config = dict(
    model='image classifier',
    padding_mode='replicate',
    widths=[32, 48, 72],
    residual_init='none',
    beta1=0.9,
    eps=1e-08,
    ema_decay=0.999,
    max_steps=13200,
    lr_schedule='constant',
)
Rows from block 11, named by matrix and row number. Each number is 50 + 12 x the weight over its row's rms, rounded and kept within 0 to 99. All counts start at 0. After the name is the row's rms in percent of the matrix's.
# convs0: expand 3x3 conv (model.blocks.11.convs.0.weight, 288x48x3x3), inputs 42-47, a 3x3 kernel for each
convs0.104 101:59 62 63 52 53 45 50 45 39 59 50 44 58 44 46 91 70 51 55 46 70 77 57 52 66 51 53 41 36 43 44 39 32 55 55 51 51 52 41 41 57 54 48 64 68 43 46 53 61 46 61 68 52 56
convs0.105 099:52 51 52 52 59 48 50 56 55 42 52 61 50 53 71 51 46 60 31 39 46 57 45 38 53 49 44 59 46 61 35 31 35 49 38 44 53 41 47 48 47 53 46 48 51 73 59 31 67 60 41 57 58 43
convs0.106 099:53 55 52 49 44 56 43 35 55 65 75 55 49 52 45 54 69 57 77 70 70 67 44 56 75 41 42 20 45 31 37 35 36 26 31 25 34 22 20 46 40 22 27 41 13 50 28 44 55 53 37 55 43 42
convs0.107 099:63 45 50 68 46 49 62 52 57 59 68 67 49 55 50 47 49 47 70 54 71 72 59 61 51 71 44 50 46 52 31 38 44 51 51 51 40 70 74 46 57 62 46 40 40 42 66 45 55 61 59 53 39 42
convs0.108 102:56 61 61 52 45 58 50 48 63 51 66 56 53 62 36 59 51 24 35 36 73 37 42 74 57 80 72 47 55 37 52 50 34 52 33 41 55 41 66 53 47 50 51 57 57 49 41 33 53 51 44 44 41 53
convs0.109 097:29 37 42 51 43 46 57 47 41 49 35 44 49 47 49 41 47 44 48 45 60 51 40 60 52 40 49 51 53 44 68 55 50 57 53 58 60 50 41 69 58 49 53 68 57 08 55 48 00 57 43 06 45 40
convs0.110 101:31 41 52 52 51 43 57 62 47 55 50 50 96 59 48 90 56 41 51 50 58 52 66 70 52 82 61 56 35 46 48 50 40 38 51 44 37 54 48 35 58 46 43 57 50 49 70 39 16 47 59 17 30 49
convs0.111 102:55 47 49 66 49 59 64 51 62 61 59 52 51 50 52 48 54 60 50 49 54 53 58 50 46 46 52 66 56 46 57 54 55 57 52 63 47 72 46 48 54 44 59 35 42 58 59 68 50 55 45 47 50 23
convs0.112 098:41 19 31 35 53 42 36 53 40 49 51 57 48 51 65 50 47 58 51 58 38 37 49 52 35 52 56 59 35 39 49 51 39 39 32 37 56 49 41 53 51 50 42 41 38 28 51 50 28 54 52 35 48 52
convs0.113 100:40 28 45 35 49 52 40 54 49 35 51 60 42 51 63 34 35 49 49 49 44 60 57 64 42 63 69 67 36 47 37 29 34 49 33 32 42 50 46 41 52 50 39 50 53 50 44 44 55 48 50 45 61 52
convs0.114 102:44 45 54 41 53 61 37 48 60 44 53 53 51 55 57 48 49 46 76 60 49 79 71 52 65 72 51 52 47 49 43 39 41 41 38 32 48 50 42 39 48 33 41 50 31 47 47 46 44 44 40 41 40 47
convs0.115 102:48 33 49 37 49 51 25 50 50 40 52 56 39 50 56 31 35 50 61 54 47 68 67 56 44 71 54 54 35 49 34 35 45 41 30 36 40 53 48 33 49 47 36 48 40 58 44 45 60 48 47 50 68 54
convs0.116 100:45 58 71 51 37 37 65 45 29 45 37 28 63 51 27 63 67 48 47 41 70 69 45 50 84 48 53 33 54 55 30 52 50 50 59 49 43 40 47 42 50 54 47 53 63 63 47 76 70 41 76 55 51 56
convs0.117 101:31 42 51 41 54 52 32 51 45 48 52 49 71 53 42 68 43 24 56 58 59 57 57 67 36 50 41 60 54 82 25 42 50 44 52 48 42 56 61 36 53 47 47 60 42 36 54 39 27 52 59 24 56 64
convs0.118 100:55 36 53 51 47 56 46 42 68 49 76 56 55 87 43 59 67 32 45 38 52 50 42 65 69 66 62 53 42 35 57 35 14 56 26 40 45 49 62 41 50 40 43 65 46 67 58 41 57 51 48 57 42 48
convs0.119 099:61 58 21 51 59 25 32 45 29 40 68 59 39 58 51 49 67 57 44 49 58 41 46 68 39 35 78 51 44 49 54 49 51 58 50 45 50 46 65 50 52 55 62 49 52 52 33 61 53 41 53 53 48 53
convs0.120 099:53 52 53 46 53 48 46 44 46 64 62 59 66 54 56 71 67 61 59 66 49 58 55 46 49 38 49 35 38 34 49 59 59 57 68 71 74 57 71 56 50 79 44 48 58 64 38 44 61 43 48 72 56 46
convs0.121 101:67 51 63 62 47 61 51 48 52 56 68 61 37 58 49 16 51 47 90 50 48 79 46 47 50 50 40 45 42 18 46 50 38 53 51 50 54 62 54 51 51 60 44 45 51 51 53 73 53 39 68 64 21 39
convs0.122 099:47 48 63 45 50 48 48 62 46 48 53 61 51 56 68 46 49 57 48 43 49 50 45 67 46 54 72 61 31 49 43 35 38 39 43 47 48 52 48 46 49 60 34 41 60 12 49 48 24 39 55 42 49 55
convs0.123 099:43 38 39 46 50 53 29 53 42 58 51 52 56 53 44 65 48 37 31 56 74 30 50 68 11 50 54 60 49 63 35 35 46 41 39 41 55 49 49 52 45 35 57 52 41 19 52 43 25 51 50 26 49 47
convs0.124 099:43 54 49 50 51 43 48 51 51 49 52 46 63 66 50 76 74 54 57 45 70 74 61 46 67 54 46 35 42 64 37 33 53 50 33 38 35 43 33 41 54 38 54 56 47 47 45 52 50 37 53 56 57 48
convs0.125 096:70 65 53 55 53 49 53 43 42 76 71 59 55 54 52 51 54 57 62 55 67 55 47 53 58 46 56 25 35 43 50 56 56 56 58 50 60 48 64 76 48 66 55 45 70 58 37 43 49 50 48 53 57 64
convs0.126 100:54 69 48 45 54 67 46 47 50 99 81 48 73 53 34 73 49 43 52 79 96 53 49 59 52 40 49 33 27 47 30 34 64 30 38 47 26 37 42 48 48 46 43 43 34 36 30 35 37 47 35 46 56 42
convs0.127 099:48 57 39 52 53 50 45 37 56 73 69 49 81 63 48 71 56 41 37 46 75 52 50 65 61 57 55 62 57 52 49 39 50 46 26 41 47 56 53 35 64 51 39 52 50 42 45 47 39 46 50 53 58 49
convs0.128 101:44 63 48 48 52 54 63 49 48 74 55 56 68 48 54 53 54 81 37 67 53 53 63 53 59 30 54 59 60 50 51 48 55 50 62 59 34 53 59 51 52 24 57 53 24 62 46 65 55 57 42 45 72 30
convs0.129 100:55 59 63 61 55 47 60 55 51 47 56 49 42 51 37 49 50 33 55 30 64 60 38 45 65 64 44 39 44 11 55 53 09 63 48 30 49 41 38 41 41 49 41 45 67 65 51 48 60 48 57 58 47 55
convs0.130 097:72 58 60 48 44 49 47 54 56 46 56 52 60 79 61 51 51 47 61 34 30 63 51 37 65 52 39 44 57 53 50 58 43 50 52 56 56 45 46 56 53 57 78 56 58 46 50 63 57 43 62 76 49 47
convs0.131 101:46 45 45 48 47 46 46 37 49 49 77 49 71 70 52 73 58 46 45 52 56 44 70 69 48 71 55 58 49 61 46 35 45 48 49 42 50 46 49 40 51 49 39 55 50 50 48 48 42 54 49 42 52 51
convs0.132 099:49 50 55 49 55 51 50 49 40 37 28 45 57 44 49 64 54 48 68 57 56 82 47 56 57 56 45 61 56 61 35 49 45 44 50 34 38 52 46 37 56 51 48 59 50 29 30 44 40 31 44 45 52 45
convs0.133 099:56 62 40 58 63 51 63 50 70 69 57 52 78 59 65 79 58 52 62 67 77 63 61 72 76 59 59 46 59 51 39 52 49 52 47 50 39 45 32 38 57 41 46 68 44 48 45 60 52 46 54 50 61 59
convs0.134 098:50 60 53 58 57 57 53 50 53 61 60 58 57 54 54 50 47 46 74 88 51 73 89 63 57 64 47 56 64 60 55 50 52 52 46 47 50 52 55 34 51 49 42 61 47 44 51 55 22 42 51 32 45 41
convs0.135 103:64 63 72 60 62 69 49 60 61 48 53 55 47 47 56 40 50 99 27 46 39 43 61 43 41 44 48 50 38 50 52 36 48 52 75 62 52 31 54 51 49 42 65 49 18 70 53 51 66 47 53 59 52 46
convs0.136 100:53 32 47 56 35 53 51 48 49 44 73 73 47 66 64 50 51 50 29 47 48 44 53 49 43 72 44 49 42 55 45 40 52 26 45 43 56 55 69 38 57 68 32 36 49 57 73 37 48 69 43 24 38 55
convs0.137 098:51 50 59 41 49 77 51 41 72 52 52 52 56 47 52 58 49 60 37 58 44 45 52 50 55 38 52 45 75 52 35 62 58 35 65 54 45 67 58 39 60 40 56 73 47 59 37 63 54 49 47 41 52 46
convs0.138 101:46 55 64 57 44 50 61 47 46 49 54 46 58 65 36 58 68 51 47 47 63 50 54 49 66 61 49 39 51 59 50 34 46 58 30 43 35 34 63 40 45 61 44 49 52 67 54 55 65 47 54 66 59 63
convs0.139 101:49 36 31 59 47 50 66 61 52 66 56 91 64 52 76 45 47 54 37 77 59 52 88 67 39 61 57 54 75 58 37 50 48 49 50 55 50 53 49 46 40 42 49 37 43 51 58 63 52 54 50 52 61 31
convs0.140 100:55 53 48 53 42 46 48 49 41 63 75 57 48 60 55 44 52 70 87 71 58 77 65 58 71 63 64 47 52 49 39 49 54 28 45 43 40 50 56 36 46 52 30 16 25 35 49 57 35 33 53 49 51 52
convs0.141 099:45 35 46 49 30 41 53 49 48 56 66 66 58 75 70 20 47 49 57 43 44 76 67 55 55 69 49 55 53 45 39 50 49 30 52 53 53 76 65 44 60 58 53 44 42 45 66 60 36 42 53 50 34 46
convs0.142 096:52 53 49 54 58 50 50 68 49 65 70 69 54 53 60 52 57 67 56 78 70 53 65 74 75 75 69 42 29 57 53 52 62 35 47 46 46 33 45 48 48 48 31 44 40 54 57 61 42 46 61 31 45 60
convs0.143 104:53 47 48 56 42 52 55 47 53 67 57 49 83 58 41 93 55 43 26 49 69 45 56 62 53 65 68 52 47 50 47 17 47 49 00 48 38 49 65 38 47 49 39 46 40 63 51 48 57 49 47 52 51 51
convs0.144 099:51 53 35 39 48 47 41 39 50 55 56 61 52 55 62 51 64 76 52 68 51 43 52 51 50 35 44 49 49 18 59 57 53 51 54 63 67 54 58 61 49 60 28 42 48 53 43 47 52 49 52 67 49 53
convs0.145 100:33 45 47 53 43 45 55 48 61 56 43 51 68 56 76 52 61 73 56 45 55 63 66 55 54 58 46 44 58 71 54 49 57 52 53 42 39 45 46 47 46 36 51 41 36 46 54 58 44 57 64 51 61 69
convs0.146 102:63 56 37 61 63 45 66 69 59 63 51 54 53 49 63 51 56 76 55 55 48 53 52 48 46 48 53 55 54 46 49 50 31 52 64 51 58 64 45 59 50 35 60 25 35 57 56 64 68 55 55 58 46 18
convs0.147 099:50 57 55 47 53 39 46 76 32 48 40 35 49 48 37 47 52 47 48 55 30 58 65 33 58 71 50 31 57 49 18 56 54 40 58 46 34 44 63 43 41 75 48 49 67 83 37 76 68 15 64 51 35 53
convs0.148 102:59 74 54 57 54 48 60 50 47 64 51 59 65 48 58 54 54 79 45 65 45 55 62 44 52 37 46 53 47 53 55 45 60 53 65 62 41 47 56 63 58 43 70 53 26 57 53 52 50 49 40 60 63 42
convs0.149 100:44 56 56 47 58 50 54 54 51 66 42 51 99 51 46 95 52 38 53 53 63 59 58 65 46 75 57 51 55 52 44 55 47 38 53 47 28 52 49 35 57 46 44 54 53 43 54 48 24 46 67 33 43 53
convs0.150 099:53 56 51 54 57 48 43 52 40 57 66 54 54 55 47 49 44 46 66 66 61 56 62 65 48 65 57 60 49 80 49 49 71 31 52 49 44 54 65 34 58 58 24 45 39 28 55 54 22 45 56 37 51 62
convs0.151 104:58 50 51 48 44 56 47 50 63 50 61 58 73 83 53 85 53 44 46 49 57 37 54 58 49 73 62 54 54 54 58 36 40 53 11 41 52 50 67 53 50 50 53 59 33 53 45 41 54 50 44 45 46 49
convs0.152 099:44 50 46 49 51 51 49 51 50 44 48 55 46 49 58 36 38 45 56 72 53 63 78 49 58 63 51 32 47 36 18 43 21 39 61 26 38 36 35 42 45 37 63 51 50 64 49 53 66 44 45 63 51 53
convs0.153 100:22 23 47 36 42 57 47 52 65 29 48 41 34 53 40 40 49 27 63 39 50 54 45 45 59 62 58 35 27 33 27 17 25 45 24 28 22 42 26 45 46 30 51 50 46 58 50 34 58 51 41 51 42 48
convs0.154 098:42 46 34 51 46 53 50 60 57 72 51 55 64 50 42 64 53 42 42 70 67 45 46 55 57 56 68 45 34 21 35 33 34 21 35 48 47 43 38 64 48 33 56 41 37 41 58 61 33 47 47 27 34 31
convs0.155 101:27 38 54 58 49 47 72 47 47 60 56 44 67 61 36 60 70 52 40 41 51 57 59 47 82 56 47 40 40 49 43 32 51 51 16 46 33 30 56 30 45 52 33 41 43 73 53 67 55 39 54 51 53 52
convs0.156 095:45 51 34 45 46 47 62 51 50 63 47 83 71 48 76 63 51 81 35 67 56 34 77 64 49 57 58 45 62 53 45 48 49 52 51 51 55 40 47 53 44 39 61 67 47 48 51 71 39 45 62 31 50 48
convs0.157 096:33 49 44 43 34 52 39 32 62 51 41 42 44 45 40 51 48 29 44 55 60 39 49 74 56 48 77 38 43 34 67 47 47 43 20 53 68 51 41 74 51 47 53 46 54 45 46 55 43 43 57 39 21 53
convs0.158 099:46 48 47 50 49 47 42 51 44 55 54 50 56 62 59 61 62 52 47 59 53 48 62 71 34 50 67 54 47 54 51 38 44 54 46 51 62 45 47 64 47 49 53 52 51 11 31 22 02 35 19 03 34 23
convs0.159 101:74 58 40 58 50 30 50 49 48 59 50 53 59 54 59 73 69 52 57 52 43 51 56 48 52 55 50 39 54 46 50 62 44 60 50 70 56 45 49 54 46 76 69 53 64 39 43 61 58 39 56 63 56 48
convs0.160 103:59 50 49 59 54 61 61 56 71 61 52 51 51 48 55 49 54 80 49 63 48 55 62 51 50 48 53 56 57 42 53 51 48 55 60 57 52 64 48 52 51 33 61 41 33 72 60 76 65 53 50 50 49 22
convs0.161 100:33 31 08 29 47 28 45 50 37 57 56 58 54 51 60 53 59 78 53 51 52 44 45 50 56 45 60 50 45 19 47 59 54 51 60 52 62 49 68 56 50 59 30 46 54 61 49 48 49 56 49 43 54 48
convs0.162 100:47 46 53 62 48 49 70 54 48 18 48 35 28 58 42 30 60 37 83 42 47 71 49 43 79 78 47 44 46 36 48 40 25 53 51 36 45 51 50 44 50 54 49 56 61 55 47 46 47 49 49 57 35 49
convs0.163 099:50 53 62 49 52 55 22 44 38 52 55 56 70 53 59 61 48 50 72 55 50 58 46 50 47 46 36 58 50 89 42 45 58 37 45 49 43 58 53 42 61 47 45 54 36 18 45 24 23 43 41 39 59 50
convs0.164 100:64 58 58 55 55 60 62 48 55 67 52 59 70 50 72 67 55 85 34 66 59 51 65 50 55 35 40 61 46 46 58 47 49 54 60 53 35 42 53 46 52 44 50 53 40 59 49 38 50 55 41 44 59 46
convs0.165 102:44 63 58 46 56 34 55 51 31 48 40 51 65 49 54 76 61 61 57 49 70 53 55 61 62 58 47 38 52 39 37 57 40 47 62 42 47 44 60 44 56 66 56 73 55 45 40 57 45 41 63 49 51 56
convs0.166 102:45 52 44 48 52 48 56 48 58 55 50 77 55 42 65 51 57 97 50 75 62 60 60 53 74 43 47 49 47 46 49 44 51 55 49 42 52 43 67 59 42 44 63 50 39 83 49 54 58 55 50 43 53 47
convs0.167 097:55 36 24 68 53 51 59 61 54 56 54 77 49 50 57 57 54 48 54 65 58 60 75 55 47 75 53 54 62 52 33 41 54 25 37 52 45 53 68 45 39 51 65 29 39 13 52 47 32 55 51 45 38 42
convs0.168 101:55 33 43 49 49 54 45 41 81 22 42 38 18 56 48 35 68 41 61 43 41 47 29 52 47 33 67 48 47 43 59 51 50 65 46 54 80 47 53 62 45 54 65 50 53 68 58 53 79 50 43 62 43 32
convs0.169 098:46 26 35 50 47 43 58 60 44 36 59 60 41 56 53 59 58 48 61 56 49 51 61 51 48 48 53 43 41 46 61 51 44 63 55 46 54 38 56 51 44 54 65 70 61 64 62 48 47 48 49 27 40 47
convs0.170 100:38 31 49 32 50 53 23 52 51 34 50 59 44 51 67 34 37 52 69 56 47 66 61 67 42 66 62 54 35 44 31 29 38 39 33 35 41 53 46 36 52 47 35 52 44 53 49 50 57 49 48 46 59 53
convs0.171 099:57 48 65 61 50 63 54 39 64 44 47 44 35 48 24 47 74 32 80 49 97 54 41 63 59 57 41 33 52 16 51 66 27 59 56 50 45 44 34 48 49 39 49 56 60 57 56 58 52 56 57 55 33 59
convs0.172 105:47 31 48 57 47 51 61 58 63 50 60 62 46 60 64 44 59 87 53 51 49 52 64 48 51 64 47 41 43 46 51 43 59 57 55 63 53 44 57 53 40 47 67 41 36 66 55 58 68 53 52 61 54 40
convs0.173 099:57 47 64 47 39 75 43 46 55 68 81 49 55 64 33 71 57 35 39 57 57 37 54 25 51 38 38 48 66 48 46 50 61 27 42 59 48 47 49 63 51 49 58 49 46 45 41 37 56 41 41 55 45 51
convs0.174 104:67 64 57 56 55 48 47 50 52 68 58 51 68 52 52 56 56 62 61 69 49 61 76 44 50 49 46 47 47 32 51 44 44 56 69 71 53 37 35 64 47 53 76 39 35 50 54 68 56 43 61 74 51 53
convs0.175 095:50 43 40 23 34 44 34 40 51 44 57 56 56 56 72 65 54 59 35 39 17 46 54 49 39 52 61 65 53 65 64 56 50 51 56 51 49 59 50 42 52 50 50 43 40 54 51 38 54 48 32 52 46 45
convs0.176 098:78 42 50 61 47 52 55 52 55 78 68 58 63 59 51 69 51 37 58 59 62 59 55 52 47 57 54 40 43 40 50 49 49 52 33 58 64 38 36 79 47 58 53 37 47 35 45 55 48 37 49 62 60 61
convs0.177 096:52 49 54 52 53 62 13 38 45 44 69 69 50 60 54 58 47 41 56 55 52 41 53 49 28 45 37 46 57 72 51 47 55 45 48 51 44 45 63 50 41 57 49 55 42 46 32 28 41 49 48 44 52 61
convs0.178 101:43 45 36 50 52 51 44 49 40 47 35 49 65 45 53 73 56 51 47 47 58 40 52 51 42 53 47 48 29 42 47 52 57 43 55 58 49 47 57 57 57 77 61 65 54 41 96 67 35 56 65 42 61 50
convs0.179 102:30 47 43 53 50 47 57 46 49 65 67 49 56 48 43 60 49 58 53 44 54 54 38 57 63 33 47 37 36 35 39 27 52 39 18 48 27 34 40 29 36 33 34 46 16 54 43 46 47 60 35 43 64 36
convs0.180 100:51 40 39 61 47 46 53 50 53 43 64 67 46 65 73 45 60 67 48 44 57 46 61 67 37 60 55 54 52 65 54 40 46 57 49 43 39 42 53 46 36 50 52 40 51 48 45 59 53 47 59 58 52 68
convs0.181 098:62 62 51 50 38 50 50 40 52 48 48 46 53 59 59 52 51 46 40 47 44 44 49 50 66 51 50 40 55 45 57 50 53 42 41 48 60 48 54 62 54 56 75 48 52 50 55 71 39 48 61 41 47 61
convs0.182 096:38 35 48 45 58 48 40 57 41 58 47 31 69 42 34 62 45 43 64 47 44 48 39 44 48 62 24 39 41 73 31 50 67 35 51 54 57 59 61 50 59 53 56 64 48 50 70 49 43 56 59 45 54 48
convs0.183 100:48 46 53 43 40 40 49 44 42 72 45 43 57 52 49 28 50 52 61 63 51 64 64 54 51 42 54 50 55 49 32 44 45 40 48 50 40 72 66 51 48 58 61 25 51 38 51 70 55 50 64 67 48 42
convs0.184 100:43 52 56 55 50 56 68 54 52 59 62 63 76 62 52 76 60 46 26 34 71 50 43 64 60 47 52 49 41 45 36 21 44 54 32 52 42 43 59 44 42 44 48 56 52 68 66 39 60 57 45 42 49 46
convs0.185 097:38 20 29 38 46 35 48 57 45 42 49 50 51 55 55 45 42 40 54 57 54 61 54 60 53 44 43 57 37 15 47 39 12 46 42 30 32 45 24 48 54 49 41 62 46 50 53 58 44 62 55 35 51 55
convs0.186 106:56 50 48 61 40 52 51 47 62 70 53 55 71 62 54 89 64 58 54 54 60 57 54 48 65 63 57 47 65 49 54 39 49 46 09 49 50 51 55 48 52 52 40 48 35 43 41 57 50 47 44 57 59 49
convs0.187 100:34 55 49 44 55 65 48 37 53 69 65 50 65 50 51 58 44 47 50 58 74 56 54 72 62 44 53 44 50 58 30 39 55 31 42 53 21 40 41 28 43 46 46 51 50 30 35 39 33 49 23 36 70 33
convs0.188 100:61 44 40 50 40 42 56 49 50 44 52 52 53 67 56 56 64 50 53 42 35 41 49 44 52 64 47 48 53 48 57 53 29 36 32 39 52 54 73 38 40 63 51 52 57 51 48 52 56 45 56 68 34 45
convs0.189 099:50 45 49 40 44 38 33 51 33 50 58 61 52 54 63 48 48 62 48 49 51 46 48 68 42 54 77 50 35 60 31 38 44 27 45 41 51 48 55 48 44 49 40 27 37 15 51 51 27 51 59 42 55 58
convs0.190 101:49 61 62 52 48 58 56 61 59 63 54 57 52 47 56 42 52 92 35 60 54 48 59 52 50 44 49 53 56 54 55 51 51 47 81 61 45 31 47 42 42 29 44 51 25 52 47 61 48 47 49 49 59 44
convs0.191 100:39 35 51 42 47 54 39 45 54 41 45 45 50 52 49 47 44 33 54 60 51 56 62 62 35 51 47 38 42 47 20 22 27 44 45 38 48 51 46 43 45 36 47 52 44 50 55 50 54 59 53 49 64 64
convs0.192 099:46 43 58 49 43 51 59 52 52 46 73 59 41 76 52 32 58 51 73 51 39 80 53 46 72 68 34 29 31 12 42 50 41 49 70 62 43 60 53 43 65 61 26 47 50 68 56 61 52 51 59 56 32 47
convs0.193 098:63 57 52 50 48 56 46 49 53 62 60 40 51 45 30 63 53 46 65 55 60 47 40 40 56 42 28 29 43 53 32 43 51 22 36 35 47 39 35 53 48 31 55 47 16 41 40 38 52 51 47 53 45 45
convs0.194 100:30 27 42 38 38 51 46 50 57 30 57 49 26 48 48 36 45 39 52 48 42 57 55 44 65 64 62 25 35 36 20 18 43 42 28 41 36 48 38 41 42 34 57 52 43 65 54 47 72 57 55 52 49 59
convs0.195 098:31 31 32 42 42 38 54 64 48 36 47 51 52 51 55 43 43 41 49 56 52 64 66 63 52 60 65 60 34 08 36 22 10 48 54 44 47 39 36 51 50 55 53 62 66 55 77 51 52 63 50 35 44 53
convs0.196 100:74 57 32 67 51 33 60 49 38 69 61 36 57 49 40 53 38 33 39 49 61 42 47 65 54 52 75 56 45 48 53 48 36 53 54 38 64 53 66 63 49 51 57 58 61 54 45 59 50 51 53 42 51 63
convs0.197 097:23 36 44 37 47 41 58 55 50 48 49 54 45 40 61 51 49 79 71 47 43 66 51 38 85 54 47 31 23 36 37 40 52 32 36 28 17 33 31 44 39 29 47 30 22 54 35 37 53 56 44 44 57 48
convs0.198 098:50 49 60 65 54 38 53 58 29 51 67 33 54 51 29 63 51 48 70 41 47 59 37 48 66 53 60 51 34 57 51 48 53 42 55 39 40 51 59 43 53 63 46 50 57 41 48 59 31 48 64 43 51 59
convs0.199 099:70 58 48 52 53 45 45 37 40 57 62 46 68 63 44 75 58 36 67 47 63 73 49 50 57 59 52 54 48 52 53 37 29 57 37 28 48 46 42 48 50 38 46 63 50 39 51 44 50 45 55 64 55 54
convs0.200 100:51 41 41 47 38 46 27 33 49 45 60 63 46 58 53 52 53 49 52 51 54 46 70 76 39 63 50 46 57 67 40 26 39 45 35 44 51 48 58 51 48 65 44 49 53 37 09 38 34 42 53 49 64 62
convs0.201 102:67 66 56 56 53 52 37 32 42 52 85 62 57 52 40 64 54 33 50 36 75 53 42 51 62 44 49 62 39 48 58 39 35 50 32 32 51 43 50 48 37 40 52 43 51 46 48 29 44 50 44 55 57 50
convs0.202 100:32 51 66 36 45 47 37 46 27 43 36 31 63 50 41 71 55 44 56 51 49 56 43 52 43 46 38 47 57 81 17 41 43 47 52 37 35 48 46 43 50 44 53 65 46 38 48 51 39 53 59 40 74 55
convs0.203 101:64 65 72 62 49 54 54 60 52 56 50 44 54 48 43 42 53 66 51 52 36 54 68 43 51 44 42 49 54 42 63 48 50 61 69 60 64 40 53 60 46 43 72 55 18 62 59 74 50 42 65 52 51 54
convs0.204 097:54 40 26 53 57 39 49 54 44 50 50 47 47 38 46 52 47 55 48 59 41 34 45 55 18 59 61 54 51 61 45 56 58 35 53 56 54 58 73 49 52 62 39 40 53 18 55 55 15 60 54 24 53 57
convs0.205 099:37 59 36 65 48 40 73 36 50 50 31 28 60 48 38 59 61 47 39 38 58 46 43 70 58 48 79 50 51 30 58 56 25 46 26 44 60 58 58 53 54 57 54 27 51 59 67 72 44 43 70 63 45 45
convs0.206 100:62 53 71 49 45 53 48 57 50 58 73 57 46 68 58 21 36 35 57 53 38 73 59 37 72 56 37 52 63 59 42 52 40 48 47 43 74 53 56 62 44 42 64 43 39 47 42 54 49 50 62 53 53 58
convs0.207 101:52 65 74 49 54 51 52 59 44 53 49 55 49 46 53 44 51 67 28 46 49 44 51 50 47 52 53 50 40 55 43 45 60 47 62 55 28 31 48 31 29 45 39 49 59 43 46 47 47 47 60 49 51 66
convs0.208 096:45 33 29 36 35 36 49 55 50 43 49 66 47 49 65 36 38 47 51 47 41 67 57 52 55 61 66 53 40 22 29 28 13 40 36 36 49 59 38 38 47 42 50 48 52 56 72 49 55 69 56 49 52 53
convs0.209 099:39 15 34 45 47 47 57 48 51 48 52 52 50 58 74 58 72 83 50 48 48 46 53 52 57 63 47 46 41 26 41 48 45 55 69 63 49 43 48 46 51 54 50 52 53 65 52 44 68 62 41 54 55 35
convs0.210 104:33 64 46 48 58 50 61 51 47 61 75 66 53 49 55 51 45 54 45 53 54 48 53 49 56 45 52 46 50 32 45 58 47 44 51 47 42 45 47 51 41 42 59 46 44 54 42 51 53 53 34 45 70 31
convs0.211 099:80 56 51 53 32 44 49 46 51 53 56 49 59 66 53 65 59 45 48 48 49 45 49 47 44 47 50 54 60 55 59 40 24 50 19 44 70 46 44 65 43 50 59 44 52 43 43 46 61 42 47 72 51 49
convs0.212 099:54 53 57 73 57 47 71 57 48 57 63 43 63 60 44 56 52 39 48 59 61 53 54 62 65 65 64 45 33 50 49 50 46 58 62 51 39 44 45 40 52 53 49 62 68 62 59 76 40 47 77 35 45 68
convs0.213 099:49 50 72 60 45 55 63 49 51 30 49 28 37 53 13 38 59 24 67 42 68 70 44 54 80 66 46 49 56 32 58 56 33 59 53 48 51 44 49 44 44 49 39 48 61 55 52 59 53 47 63 52 36 70
convs0.214 102:52 35 52 39 49 58 33 40 68 43 49 51 45 53 55 42 48 45 59 57 56 57 57 77 47 60 73 50 48 49 36 31 42 49 30 44 56 49 48 47 42 45 42 45 45 41 51 55 52 54 50 53 55 52
convs0.215 099:39 44 65 52 37 53 68 46 45 52 55 46 72 62 40 59 52 45 11 47 65 34 74 59 52 74 58 53 47 53 51 41 43 46 30 34 62 50 70 42 50 55 36 45 52 66 65 47 65 58 50 52 50 58
convs0.216 096:48 45 75 50 52 52 58 62 42 53 64 55 55 61 49 53 48 45 55 37 56 50 40 59 51 50 66 54 39 54 44 46 58 46 60 52 43 50 59 46 53 75 43 51 77 21 44 48 38 42 51 37 36 61
convs0.217 097:32 39 57 53 57 52 51 55 48 51 52 48 67 59 49 67 50 43 49 58 50 47 54 54 37 52 38 57 49 59 48 49 50 47 48 53 49 65 50 51 65 55 46 66 55 18 40 39 06 34 43 00 36 40
convs0.218 098:57 64 50 54 44 51 54 51 51 51 51 48 58 56 57 67 60 52 41 47 49 42 56 61 59 48 75 45 66 55 52 38 39 40 18 41 80 62 68 69 46 38 52 41 43 48 49 58 48 46 54 50 32 50
convs0.219 101:68 56 56 61 47 50 52 52 58 56 44 50 62 58 41 66 71 63 50 51 62 46 45 51 56 54 34 44 55 48 64 57 47 66 62 60 56 37 69 59 50 58 71 67 48 46 52 57 49 41 64 47 42 50
convs0.220 099:58 44 53 58 50 56 57 53 60 45 86 64 32 78 51 20 59 49 74 42 46 80 49 31 60 50 26 51 52 36 39 48 26 47 52 40 50 64 72 49 46 55 53 24 47 57 51 54 79 51 63 79 42 42
convs0.221 101:50 53 50 43 56 56 27 40 54 49 46 48 50 48 51 57 53 65 55 67 50 48 47 51 42 39 39 30 57 71 35 48 55 55 61 55 40 43 45 70 59 45 65 63 41 53 41 50 43 37 48 50 49 59
convs0.222 101:59 53 51 46 45 61 45 55 54 62 80 56 74 77 50 61 42 31 23 46 68 35 59 75 51 64 71 58 54 49 57 32 41 48 17 50 53 51 70 57 50 49 57 52 41 56 43 38 61 53 35 50 57 43
convs0.223 100:64 48 63 52 44 58 51 57 37 57 51 47 45 48 33 48 64 44 54 44 50 50 46 32 38 53 40 44 45 59 50 52 68 52 46 57 49 55 64 48 46 83 49 43 87 37 64 63 47 49 54 52 40 53
convs0.224 098:46 28 35 39 37 45 42 47 58 49 50 62 40 47 58 42 41 50 51 54 51 57 42 44 60 51 33 39 49 34 29 43 29 33 34 37 32 66 45 30 54 35 49 53 36 49 54 52 58 72 54 59 48 55
convs0.225 100:37 48 40 52 56 48 47 39 41 56 63 47 80 54 42 64 48 33 35 40 55 45 60 62 49 53 44 69 50 67 48 35 49 41 48 46 52 41 53 33 47 44 49 64 56 44 53 29 35 52 43 50 49 42
convs0.226 099:58 56 67 68 54 60 59 53 52 67 61 73 54 51 59 55 58 54 43 55 53 50 62 50 42 53 55 48 49 41 49 56 48 41 40 43 47 64 68 48 46 54 48 38 49 48 52 52 48 42 38 44 47 23